A small contrastive image-text model, trained from scratch.
Data: trained on simulated grey scan slices of phantoms with and without marks, 245000 training examples, 12.9 epochs.
Rows from block 9 of the image encoder of a small contrastive image-text model, named by matrix and row number. Rows with one number belong to one channel. Each number is 128 + 32 x the weight over its row's rms, rounded and kept within 0 to 255. All counts start at 0. Numbers have three digits each.
After each channel's rows are labels from the 100 images, of 14848, where the channel reaches its highest value: "responds to" is what is common among them; "lies over" is the class under the peak. Only what is clearly more common there than usual is listed. The data: simulated grey scan slices of phantoms with and without marks.
# convs1: first pointwise conv (encoder.blocks.9.convs.1.weight, 384x384x1x1), inputs 256-383
# convs3: second pointwise conv (encoder.blocks.9.convs.3.weight, 384x384x1x1, transposed), outputs 256-383

convs1.117:117125127133098100182153130127150123106016137136130075140098137149107128201102123135126100141154099158143168151150123105167011139112159194144125084009110138134137126093136255126156121207169187122139187108115169133140132070119122153138150194121129103104100102145120119116137113055137122129169100065176159116107116055136110141164136131119122139120085133128165120166117138142148116119135
convs3.117:138121161167123194144158112124174155129159114145150145149145140129142190140112106171154141146143118134119178152130137182157133212155143178133165141144163158115143138170145193136129124134145142170163136136145129149137124097132139133142133144128172129135137223143121151158195135172147142122117173169129187133172132120127119136154185138178137130155153130119158150141206138141158136181161
responds to: side: left half; limb; crack in bone; finding: several spots
lies over: organ; bone

convs1.264:092116127117117097124156105103152102104105148177151162102119125073140119076210125070142095106108198177081113072042186176135127151110173102119100111133103041081174128148145102102134152137092127097117065144139050093050142106139150108141139120137094105103126168096124145059120137142125103143146136146131129151136154205129120124111133139158149143120130084111140147147082118092155136123149
convs3.264:175112184136089103112148127154149112104123101186164154066143140128156133127134176166185121097153148180130095160130113093133155105103063098097090126143202214111087143154145161122128101147086138130142110112071180149140138058119124122139134148132099122165117126090135176140103141159103079122161143103194136140083171096138150145135100154103138141106113099126139130141163161167131140139087
responds to: side: left half; belly; crack in bone; finding: dark spot
lies over: soft tissue

convs1.93:131124114126125113121124131158048129158132128122113158107137129115121129164141128123138119094114141139128104121111124119127151125111127088134168129155143166138093122102126048128161124089127105185127116137159132138120082121129152119104113000128111116116130108103147160098147122131144126126139131145127133119105125202127105119136129132107134125108133129124127122090119082127115116118142
convs3.93:097073142192164003093127184140148144159114142118112094146134116158189151115118133156129162141134148048130137104121136150141172073155149139124105043135149154118140135134139177135165151113101130147133119136136141132145092166114137086112126135156106136083139120134082145118113181118127133161152029004150152108140065146130115131145156135082174098133027132102128142116134094159105065101205
responds to: noisy; crack in bone
lies over: organ

convs1.2:140125148110119122128144173141145150068148129113117117144113134130141179090104139116119085112170135087134099131171111078139115173144138124162122133162113160107089140152151179158131148141106124148116107078088158119127141227121067174126095030145172126064135154165125127084139119134159073112083142177144122141122131087111092124124153092124107152178105127094105095168138237096146145129130
convs3.2:111170106070098137113116111128114121115130080116090079164099077122122122110109171105127117084140124162119127079093088148109113038098102140159099108158115166146117128119121058062102120165076133129114139103120117117134096116114103106067132102097099133075118104100103104125166091151074085071136173153116117113148150092131163161087086121097098119105163108163097091066083081118133151113121
responds to: dark spot; side: right half; chest
lies over: bone

convs1.223:139140112125118143121130116114134103140089116112255108110120133142139139107125099112114137075171150113186156181105129107133149125137117137125106127136147038120124121123109125151197128148146164107110128166145160132093128126111081108113143057131147142181120067104123157173098125154102106129162114137165143120101191144255170126104145134126117135170171109132133110112104113149105103097126
convs3.223:104124127101080150159140145152141151210187154140127103150102143172149146145107113142122119110121143086101139126138125142117129209160145127138132105151155125143151129158131157139155133140154165155067153129117128123105131094133161107140151143137144136168096131140074128140167137150148128139129139126116145153087086237000119157143147151104129099214161144166149117144146103139142159098141
responds to: several spots
lies over: organ

convs1.238:120131113125129144118161112100163139141075124140074065101123053114139111103068149118132212139075123129053072178143105133131135141128136164113145106120141180078097120099135085141124128186123168221115119110108126126065106080147138104111105120122120123145125067140120153134158102120124109145157109112146146129124153118002175105124130117134140137079177128087126142080107132192122129133163
convs3.238:100137139147081150154134127148183149173199166136098132133121129177140134118135167140139197134111137102118196110114128201131156203175137115135177102131143091118140142133146113139144156115135129165107182123126166144126132088106147107128144143140163135129113172138109139195174134162129123149138131130118134125109098255024125155183163127132135103213143137151174113127152092119175127091132
responds to: several spots
lies over: organ

convs1.81:140089146070131142106132124178104106111156148131112172069145088134135160106182152056138118148166120153136105060090145120115113158108127090125176132145156125170170148158197035110125128139085127093128082135130115126139158126124077147130124099150141162126142090109136040162129123121135103129156137173161119164070112174086148109101152188135140119100135154141098112104112086136119126186115
convs3.81:164068151136149106121192079057111140128168100127152127085178156163133153117139156117170111111150146131171113108137152149154089143158134128114096085135182087132112151117147102192109116076130123151159090139115156159129182078127154111149100176121127134119162114161135143095178099079183138155132071070142142113147144121129127180149104123161099126137127173134122162147108092138073119123089
responds to: bright spot; side: right half
lies over: organ

convs1.58:133142139142124181117103138151185133137069156089121100177129150121113084170112145118130161118109187154156080200120112142130124119133172143118141126161105113146213144093144043130145124154152153099115123085141135135099118196130136099110130096112104157104118114103132110063114108104144093138109132115116120116125116109143080104147160146145134124127125151157147104114096094127144130113154
convs3.58:136096059164168134124103128099150119097144138140116126101103108066109093120168083091061157141127115140165138117160127070079124120083133112118071134129108130131138062038053112133083108153080130088125117137118059059138125210132093146102120114111104141111109138140133049141094095149146115120094124120121087127104143106138132098123072116117107160093105141122124079104084128140002111101128
responds to: several spots
lies over: organ

convs1.310:135140116118132137136114122108151091116080114111255089095128108148142144095132101108118153075198146109182154165099108110133149134133109150125087122134145033094136128113119127138146137144162157114117146145158146134083123147131078093102139055140153143162118071138140134158103136152121105127172112150164138127115161153254166122100144148150122123152154120131127113101108104137111106092147
convs3.310:106128122093069141165135126154145129204179171131133107157098138168148145145112108136116113101124132086102144131135112152112142226158137119132143106142142122140148123164128165141151126141180158142068160119113119119091136086124150116135135142126149142158080132138071126148161134151156118133126140127124143138087087255022124145146134147104131094210152138170156114141158107148151151086136
responds to: several spots
lies over: organ

convs1.52:131130165079152133104107119153099103082078128109131105114164108098141099174201174085108095124074175101097134092107145138097152182097101095119111131184152146161142191130146047138107122118098093164143081170167071107134152148125102058086140067166136141103148083096144063128146117112117144128166111122110102166144088199081124125138152164175135129103050135169146138107113098124118126130173
convs3.52:128123085107094103134099108143128083101127153176159178137119138121138050160151119135104110125136155111148090176146068108095128107103074075103126163085076154038085109135093135112169106114167093055143113084107125104089152134123084136133114141096100066142085133101145099140092147077116076135146130107095054101101113064179145107112119135105134137068096103068140107134146227099135122094109
responds to: bright spot
lies over: organ; lung or cavity

convs1.260:089143134086084123114174127085100099151043179118152110076134098135177124145147141083140145128106135187104096132173078171112064194114175167124055158106137167066107121071139152136113134186229172148110153132184128127124105128133119180118110114237049134122140159095113123169138115151119133146158123144110133219096125156125091134116149112126119162141099132114152144122088152165187143137118
convs3.260:115127120134106111126119118178097130130156032175074095067102087144109113084120150133161158129119097113145124078102081145118101127119055143039074087122096099145156131141122119074110075129062059131100067067094141134145082149056138088090088097133100126107100120119149120127135099111081062142111101095110116116118112136128061127152125152085091107140107093174144114081123079094108112131132
responds to: side: right half; crack in bone; dark spot
lies over: air

convs1.247:133116158096153132141132164093092134079120155142127143117185111119120159135192233024138028093106133134133153096116144127081127180129092134060083171113121079049111139126198158070146097135148123174120103156121116139071075075155124121088117136127127108129201133084126031128158130114119116141143136146142102123112127169162141141104187144163148114157173110097097107078119109102078127135121
convs3.247:107144116088120162177083214182125135089136180167129137158064134080085101071091093100080097178082111096072100153166130121094173121119138117142141147051109134143115125133129105115088159136105121115121164068115109117089127116163084134128100108135112149134059122150104129184134128158100167157098116137120118196124096137088079093124167114099125087147117094152153095134170155057138117138144
responds to: dark spot
lies over: organ

convs1.54:129111105111155125143126155128131177120138110075075255133113134153143158123144089152131143158076123096105152151152162148139111133131100000119110140133139115123096122137137161138057111090149098143124155176107132107116114124100108186112147100119135115115111134161061169112129101127151138087116141141104138102110110142103120129133130119171099152183191120138119164092117144112110142144129
convs3.54:136092145121115128138107225157062118074159128182131117146105124076126108172122086122109079169126124175146120154137135136094100076132145146150144127131107151166118131136194143126115108171088154097081172097106106129118140102120084162114170112138155175142106073126123181164135103112140135098024146062120091133144173133105088154134111165112086092133130110158133099110132119094136138186129
responds to: bright spot; side: right half
lies over: organ

convs1.46:147135122169101139146137106124116163101148112117094136087129096127143107064154190136103112136122132165125102146125110103130141130115141144161132121117124106058151151086129091132130121108224110153148020131140084134112164140063148165096158101188069131062126157099143108083100125086138119123098141161106156103153116146126108127126185146134128109149104148061135121093069211142052142133171
convs3.46:059114129139114136132105180121142099119172168106164153091106114124125142185127119235140133125152125083109138176106100170117192141148138122132144156071161173179118125127132136172206151073115083143127177101107125114162112103168122159109120107084139169130103121134101139192116087157142136165193138127184134159067068134091241102162110145107081092131096100141124115115167157164161095159132
responds to: side: right half; limb; crack in bone; finding: dark spot
lies over: organ

convs1.305:127166140141146167118037134093204115191103136108127105087110067174156000110116113215135138130147079145108134142168138124151154114129118093143105125089133158136139136119087145147099145144164150168105132122125115093149103120135120138100117121108142142151102068134155130143142111083167106150173143090079155109148123117138117114179143133148126060100005118131129133095131069146133163113133
convs3.305:141163153122156123135186255124101104136123182124135136172156096152105120128083128113143171058125130124118131128149124103120119127124159071116120173156163106140240113127114134145195071128125124142071255119099131105140142137147166120107058102086130078130155116109177120123111113132131113086060119110083128121090125133130187135181120092082098172202059100087118155101124166135123089118135
responds to: ring
lies over: organ; lung or cavity

convs1.35:143129134133141144107114145121253113123096129085121134174129146126101106139061134137129163101153160147123107132179109144128149131126097122139113111148120115159160133072137072115127111148165126088129116065109123129125109174124147147137138059179130142112135107167128114046108115075154101128077126112109118162134116092126088109139105134199127132154130146172120133124096094102125124097136
convs3.35:143153182104158128159178151181109150111109135072132131182178120149156205141092166189165075132134131132086099125137161209173137105192169137145108136135144110148170171224175127151152152152141146141128143173129176173126157129146143151114151124207170134136164086140102178112146159101153143140170137144166200154139131128112129138170150147159162101161144162130108198117092137147141165175107
responds to: bright spot; crack in bone
lies over: organ; lung or cavity

convs1.85:123119123124107141127109131136214125108143117144140132171155165104113122136118139166128155101140152132168107119160170122108141125148117108124140094204123096154128140124131098111152113147154116089121113093107155129123096202122148120122114040151128129145151105176120122078121123149143107131080149121096130154137153122127089126145121117204123134143092129170134114145109095099075108112118
convs3.85:119128084150082092078063106080137121107142123175107109097094122060096051117156099070110153117116089126158134109132088070094094120053104112106154110116091152082093094068098107089112109125133100089130109058134093098125097131114074107125090121060091129132099168113153091133112106158104110108088110094085058113117127137149115084058124093103101142105125098103152082125171116120118116078133
responds to: crack in bone; chest
lies over: lung or cavity

convs1.41:142144116125122124112244125166154133107166112101125203178144123100137239151146145026119082099100156124114131132122128121120161146137110072129114137144132143147144115103145158088137129114119128116154158132171134147128059117154110138104134098136149169122131137153159125115141113131139118139122114094145133123157099156140136160089131160189134139104255143125108094092100123102130161131129
convs3.41:064126143124120152103103149255148078160189111156121133101155119124075141116126167142132176124091150127110150110097067131135095158109090254133120157151088134061100156124109113144153107111124082104100231169104204118100132102067186128113156116172092114133124091154115134156121119186141147136094077157149109101127130077143140147153160161128149111121130100118126129107124158121121126152114
responds to: ring; side: left half
lies over: organ; lung or cavity

convs1.294:132140124126114172116102153096191088164167118187064171207131103121175148068099194131137120131093142114138113124147084117138109142138085021102068167180116075083127114140194121126091110150102142176117119090119097131111138152112112164095095030167096096115131120168128070104114096152156097126106159210141106169120160075109139164099147136115159155143068132122150084085113171145185170153113
convs3.294:144129161148152119144156149119175154126181186084130145093163082139148158125123104121142129141173138148114132133142185146154152216173162140105130142131174086234144128138137176116122114138109092215150131158132126140168109186135137147084135088177163180166151163145150146139113115139178158141162124134138147157147160187121182165132115142164124139151149170204181157084161145148151150144135
responds to: side: right half; crack in bone; chest
lies over: lung or cavity

convs1.374:114092113099123169130140133159141124089154130134091119107117130136110154107133115130111114152101128109116117107112092173126119180071159129163187141129154106045110120056147127129098141118159122157119126085133121168064067151105124155102138110207132123110124142182100119080169127120117118122117137180136122103116046118087060140142125108091144151076113113074140132102064147101088141112170
convs3.374:116191135147183124070122131123112107077119158137132071137137107121166148061090161193137123128053153083102131108180126115143092179137178119118147062104102093109129155155147172162143171080119104087142045106108167139164053123100142088104111117121121119092151142136100179155119167103149111168143077144147149083161086152100058108130133096196170080123104158138159124112155111095123081108136
responds to: side: right half; crack in bone
lies over: organ

convs1.154:122127102100122131129141137118107125135096139144093053133125154120139161174134123092128112134115128134166102098160103125145142166119133217147146102118155180136130118076122063122146116106140113146136154040172160153073088142167104134097117051161105116113126116090140153079158132121132125113117113143140126139142100088116108125111158125082143119129130137161124097094123112106148119127164
convs3.154:167195113027108167164141075120109112121136121091140141108130147110105105159165137077127093120131110203143093149142138129123098118095125134153164185140106095181124127122113028108081111139184158131123157133136129132053144115166122169151138131110165117143131123128181098144158118147131146099125221205098109153091200109143147166097096113110123167128175130166124118149117152128149202142059
responds to: bright spot
lies over: organ

convs1.212:129140118091099131132129116079122175088105116120112180131146148064127076099189060106117137192122193086107065109090116136109156152080191089126116158105168141103090136101111159126134108157139146129128098184115077134101103042109235159205118202148119122179130122122119153124142134128140139114108141141120125162146159159101119124207082120134135114146091117114157126188113124203178123141079
convs3.212:125120094065104156068144121077110068126117118094168147086036161154157116130132097096104123112126162114121118167099120080063131126119100097096114136145128141116132101136109089123139143124155099086031075101106114090066105167138154142162106148109119111085079093112085102099127146084108090135086109166119125071103118115040117092094119134109144124112156122104093055165100151133115142096103
responds to: dark spot; side: left half; belly
lies over: organ

convs1.118:144126123154195145123148134098114181143179140180108159162174115163121180080155158084115133118131095159127129131119093153086089133100084081130133098111073075095170115118122133119111145181044177153116182152149156140164096129135105175117032079083141091127153149156128124148101106098150077134070114172132100116118147135140124170067153151097143125150151132085124140114124194094122141109152
convs3.118:251140130123126116142123179203153222155167144174124127115121116142120134108120122139130143153095121193108160123152181149132097144100139144147147140139126137074153124149123115106124123157146193128118168133146146126166174132122123104107198111138182179170132130122126126164175111201108126103129134117094131088157194164115104167153145107116124122146136126114126124102111121116119131149174
responds to: side: left half; crack in bone
lies over: soft tissue

convs1.38:113115100146121148154134122138169151132169108129094255149104136133131213175077110209131191126122141127097159179143134147149161102110116000146124129110093130150149105124080121133107135109133129163109151159123139136142111108107099100168138109108134106161090118119097205096132124114135110126113146090130155097174138105115137127129071150159088157115189153138112152172141161092108159130149
convs3.38:136139177128156177097120096140151152112167180095121105163139131118101154172114064150128088117168112132109111152147132103142132187138133077135132113172121134142158125111149118145089081120128112076145020086094102133103215087128134121136087123125181163096116114123078123128179058125124122066099157105182133116090134133110046134186173097168068135091138151041131134130148121065133100092123
responds to: bright spot
lies over: organ

convs1.0:141135123173120153129138133126214128162079127144094129179137137120140117153092137120126154119184160156093089170181094149118116104112130136131174111122150097147202111079142089079130133140151126098138114062175138125100114158121155132129139137092118161092145120140131127047102107109169106133127140089110124094146124091139094116141138137154154123097113117143117143114088100079069102095137
convs3.0:125115058146143098114098132097134103119128145146121135087101113098107073114152067086064141128114137129145124130146116060073116111074109102119097136125118129135114074002062095120102119130113121070113121107115061068136138184133105142108117113115099139129100125127129058136050097125127120117108114094112062123064133134130131090106049116096103148075110130136135077110086136117056135080130
responds to: several spots
lies over: organ

convs1.309:146136145118156122158034132087000158097116140135144067143129104106177035133132120143135166142137155165155136140155142141130128143106148181128105121119108120142141134152064115139117131131148132075150141133107110109112186124134150154109115133121121106108129148119104109145121107149130140110111123129179132156155166100125155144174151134138124124103013109120134112088142115123125153134123
convs3.309:127147117124049143162146088129126091138144139088075131111147111139121128110144176127111189103122171126149111104114108105131175139110084123129122122177119113144142115146160098163206118138133109110108176154099161140158111254160131138075179154071125099160111170115128148136064142165148090140110118126125143207125129165134151069093054168135174175086148139145164156067120137133133157173135
responds to: ring
lies over: organ; lung or cavity

convs1.233:152179129142073093131146127143096110189103146131182059104164107173115023151129120085158165100149075150127105139076103152132121133135204176112132107124125107132096075111140071145159142140175115151120112165100076139123128109108135069077139158164119109108146087106126108166124117112102150163135122103123088173104151141124121126163170125077131096148072133127136118040122071096144125133144
convs3.233:133092098120141124216117064137165122159124190123124108173147177136079083122133195132161181143136133130087172133101083115137178123128133122131115061180154111123143140125141103139094069029122140176128121128131129146101081026090177141158177167127149161118142128131141096149123107066137155149104112095143125129151137111147076162158135127118114127119142121144106111152131135099126145093089
responds to: dark spot; side: left half; belly
lies over: organ; bone

convs1.352:128152151152244124122133113125073183099156114121108167101143126152141182183171098058113091141110118118160114137156114134119142152115017123129137148127132172060081110092115110149132141104172074103139051099105113124094187132117076159078159099022142132122134168100119148100141116104121138137125131191133124059133139139125118130161193116157143120093132130052139128078171153160088131122192
convs3.352:128108134141107105152104086148119182109118142118159148142115112120138100136135153150133147000145103165141180152150165121126105158109148103125150130129170226118126138150128113144085060240114218141166129086234132124130190134094114114106135120158164149126109121035120141089131129132100086125132133091135091131104151109131108147095137166108118106131105133121174129108171151169126100116121
responds to: crack in bone; side: left half; chest
lies over: lung or cavity

convs1.32:131153140138126147121097131102144143172130085105132176137100077138126073098132112188153170123100102135086129102115138126149146152123106069159171108154133112181126084055032106143165146068110084091136083190172090168090057051110172129120152147119132149140106066108102199147144128079151178158180127127130142083102139167138118126107098178110119075127039131161100135096102043231099158098133
convs3.32:132120120153092111125143158133095124097107173136139131144112116135125106131147127098176122154136172109122162137058181129113115148125116151128129120075110093117132145084090071122130158133183117115122134128133143127067118106120162123125115116121133035135127144132145102138163149135123114145122200076175125145161103118126111123082187105045162129080109128094071112129137159116125096167107
responds to: side: right half; ring
lies over: organ

convs1.3:103131139103081189088121153108105124115151157126123119139132134116152109100143164093132106133092149179177098083079097130140140166115163138157097139161180117116111155102159078138054112126130143208103105152152140127088134110151132141094129080200092118045130128134164075119164123127134120089152086164156146183150164103131181101161164142083124133093067093155167090105086108131183182161156
convs3.3:115129132106113159114116143069153085094113109140134165141126144128164143172132112142070140151098132100111126139078065130114135102097126102126118126072118188041085136132143159156170160056170128058141109122134096123092164075129102120137087152062153050059092098139127155178112134075146108140121146139086119028144094094142099096175143119117129094111107117070107147137135136089128119080086
responds to: side: right half; crack in bone; chest
lies over: organ; lung or cavity

convs1.8:116123156126057175120130134101118118137151137177126125182143139129151123090098141163140140180077133135119126135077094145125129157115210123160210135177148114082149125056157086107108110120163120153142117132152101140076056130117141169102155110192117122143135125153131100114194123136161125145140106179127146123130092121140054125153097092105128143063113127111125109101052136095088112146175
convs3.8:136195100102185129085116134079133129124089088084105068116123135146168111047106140182099139129073161136121116109190156116122098131152208106118158052149116090115137120128120130186142144066125119140083047132194125127099078125116142085134120136126152103091148124144138118129112156124136130104061114157105112076149125141066080143136127110171158094136146158112155101137114084072124123115109
responds to: side: right half; crack in bone; chest
lies over: lung or cavity

convs1.368:147119136145129101100149149189107148127093112112127140086137117172129182105111147123156145162141079157094153125131159149103097105123139122155255063114102167156164110144133132131141138143053131138128060096160130079162102149117099143153123124088104154127148120109128132109099149098140120134152119072084147070140077168116089112101125080092152120158120135122119146155065135131066104128134
convs3.368:104116097096128112119092140156141122091115142180143115192066105087123122153126105138075105130052113090088166136169081147085141122118122085168134127117064139085117109122116120164114161175152123073136131047152092102138150153147118141105124106075138163139066114109107132147134121155113105124105145111111127047104093113118079087142124119129139094174103099137157085099092128103118119104111
responds to: dark spot; belly
lies over: organ

convs1.282:121074127126155136103083151120232117155135147115101126153136117164145000128132124224135130127161089174096125125132100115118141136115103123161122132137088121150124102100125141127098139123148132152107130154165110149117108159104114155139133094153102147125142066125117131131164115147140126127103140139164118130177108122134125072140102108149159126100013116149117134139089064197145124139130
convs3.282:132150106141144165143115136166138180202170111219168179141129114152112114154104144093098136117178089124134112134162012059113134122142148095118126156146132196134105143141140117153137120088154084174116125140098101100150125146163120079113140111109131156103135153132107153126183133151128165155081074143088144091106120126115143094173162059105122045165116171115113132098129139063129155153132
responds to: ring
lies over: organ; lung or cavity

convs1.361:081144137114132103105170111114140176070064130111148134117117129154197170148199097092141055118161098164127139046131162193144135160118129081128110110131114078141135145097083122170100160116122122127158097137149070096106113149129107145096132062133093115096099224143128177086074141088114118141117141106142117131156127180163102121118136090148138104164167120143122127094058183139134133126113
convs3.361:120185132116139214155113049103105118143062109078140125151136153131157117099136123118094119131144144114108075131140099133139042185114130141113104111189140044137176127098097089156140112173166187129164127106122147136109067209129131131143108127125101170119150135090161091112113128115098152113098157093170136141128106149127127135109115131148119103127125130110098143139084104193109151072174
responds to: dark spot; side: left half; chest
lies over: lung or cavity

convs1.243:164118130135129148153068151159159104164169104122133095122141113160116000125074145185137117112131087085103088121147133126103130139132130128149140151101111150130122093118136075166139137161088140108094149098109137104138126097129149116136133179141132145164154102183117089155114096129144157102112089087155081139146127099122122179137108099108179160111000165129119120122113076204136124117128
convs3.243:094205121139076136096158173131161135115099147121109106134128124105131128073163169076114115175057109099130141118113100123113219058163096193100139100118118106072107107122099142190143156177141140044110146140105167122126187098126106128119063125185133077157126106119118115141137137133112134112148073124138140148147099129124100208167119129099135196135145123189124109118129123117131148118128
responds to: ring
lies over: organ; lung or cavity

convs1.207:118159104152130176120104115144104108111060200134111086091110155127141078176126124127139115085110095171149157079119085159155094141152153158145129084142115128161149129115117038157132126146111139156133207159164165109129111106082148120124171150117103139131099128086135155131128142158123155160124126077107141108140119118152144105185123119045134142100087143168124140137135048172150113134141
convs3.207:177133129147151131158216109049130136165121152104202172121174168172163155146134138139136160133143146132155161187169186122146136135158150154146129166108109112207164141122123133148129166088092132104120164186148142144121144123165222161163139153134160075163172127138160118118121171090137158170136144165102160173154149123147126138115147133114164155110149167141134155172129176143128139162102
responds to: crack in bone; side: right half; belly
lies over: organ

convs1.370:126117139184204147121135120100108145135107109135171128180159142113111126157188134126145157102128151177121092122151117107098115055165075148161170114142137132067115114127163113141138149079038074089141079152125122123112158149111138147162120103023118129145158153119125090112129127100128163119149115096162118040154207162147157130145089082210149132157112121035138151155206176156072149128132
convs3.370:059137134136152125155153101066120076107146156172174155167153148117131132150148132131128138172132126080148106170146124131142130097073170128163129135114075080105127130105125125099100138129130086126128108131115126128123081147144134176151086142084177089095156136211148128095130138127176164076120136136122134077189079143151126028092120078120134149135147151117096154146087161140102156085117
responds to: side: left half; several spots
lies over: organ

convs1.378:134079149121111125126120124146179102105141113087108103134089129144108129120174154096139124139145111153158081091107102140160127179116137163142165134122194103135122155092128131120122143114150129151133125101192131118074082080101099120116150062175101093106119081194130118150156143119111114110103118174099127127106138154131120101134139140121120077122076128139120134123097091141066128131172
convs3.378:120152134154101112095127162129106167194140067094117134110113122144095112133145216069114084131129122157128088109075133103104135021122090115150118134150123104172113119094101058101112108115063113196123255075158165125116133123168121134122154135159101156140109141120173117122145138154132153118181099076167121205102157083118149136097074145075139133127145148153090126120096121182111152123125
responds to: bright spot; head
lies over: organ

convs1.29:132131175101154133116090111162110120114067146089148109095172105078143102135179167097116113112092188117086132088130135137079146174101102099118117115142165134159148189110155031116107109118107091141155073159171070094132168118126113091094145092157131144094164078099154073115125099098095144102160115137109106155123101188081127133124158122178150133178038151166150158102099088121128121123160
convs3.29:132109156165171144118164148108107155168119110084099073123128129151126194099118148108131153137124120148131142078123185157143128160163178166147131081180197104224151139101153099163083165131088153218117190177147134146161109132149183133131152132151147196136163133156124138124149125175134221125103107138170197163142151215099099130148142128149143136176149147191107136131112046139106119167153
responds to: side: left half; crack in bone
lies over: organ; lung or cavity

convs1.77:128133148088154133131160112176136120138082154103142000113113134092115135137126123115130137148108159088111062130158147120141165132147126255142180135143186196131094126170143060144180106120140109142133111090122156115126098136143139149133146106103154105114120000172141100107147137127136092129129102125129127120161098165104120152109163123129120131120139133129134129157067000200088137160116
convs3.77:134126064164154124114082129150063119086134081155122116135080136081112054097161075096077055121147125122170096123151091082059088152136126164108106124092109126111116068166068169100110116139137100131138112123110064063111106153133083123134119128123076121131092102114149062071127110104105111113103134119115055124093129169141144119080089135111102159119124132118000062136111134095134106134147
responds to: several spots
lies over: organ

convs1.155:136120125142124131132126130134093112155172124115143162092119106113127129114142139129151141128120142134105087119111119104140142115124130092154116137169128143134121132145138028123148143114121116159127117131157116126130128132117138112132128000126106131116123123089135130124095122134129131129160137162135131128113152185127129115132113125150127118136156124126126126126126122141154098117115
convs3.155:168193115073104230152135081122100117088125126128151166112123148099070103128142113101135100105118115207132117161157120115113090164107113110118141215123097108114101118130118091135101111139151117087121126129116103122127168089142111182146133125110148119178110134122188119136129076127133107114095240248108108139105199107136110105110093136176082160117229130133140115144120175080145189160042
responds to: crack in bone; side: left half; limb
lies over: organ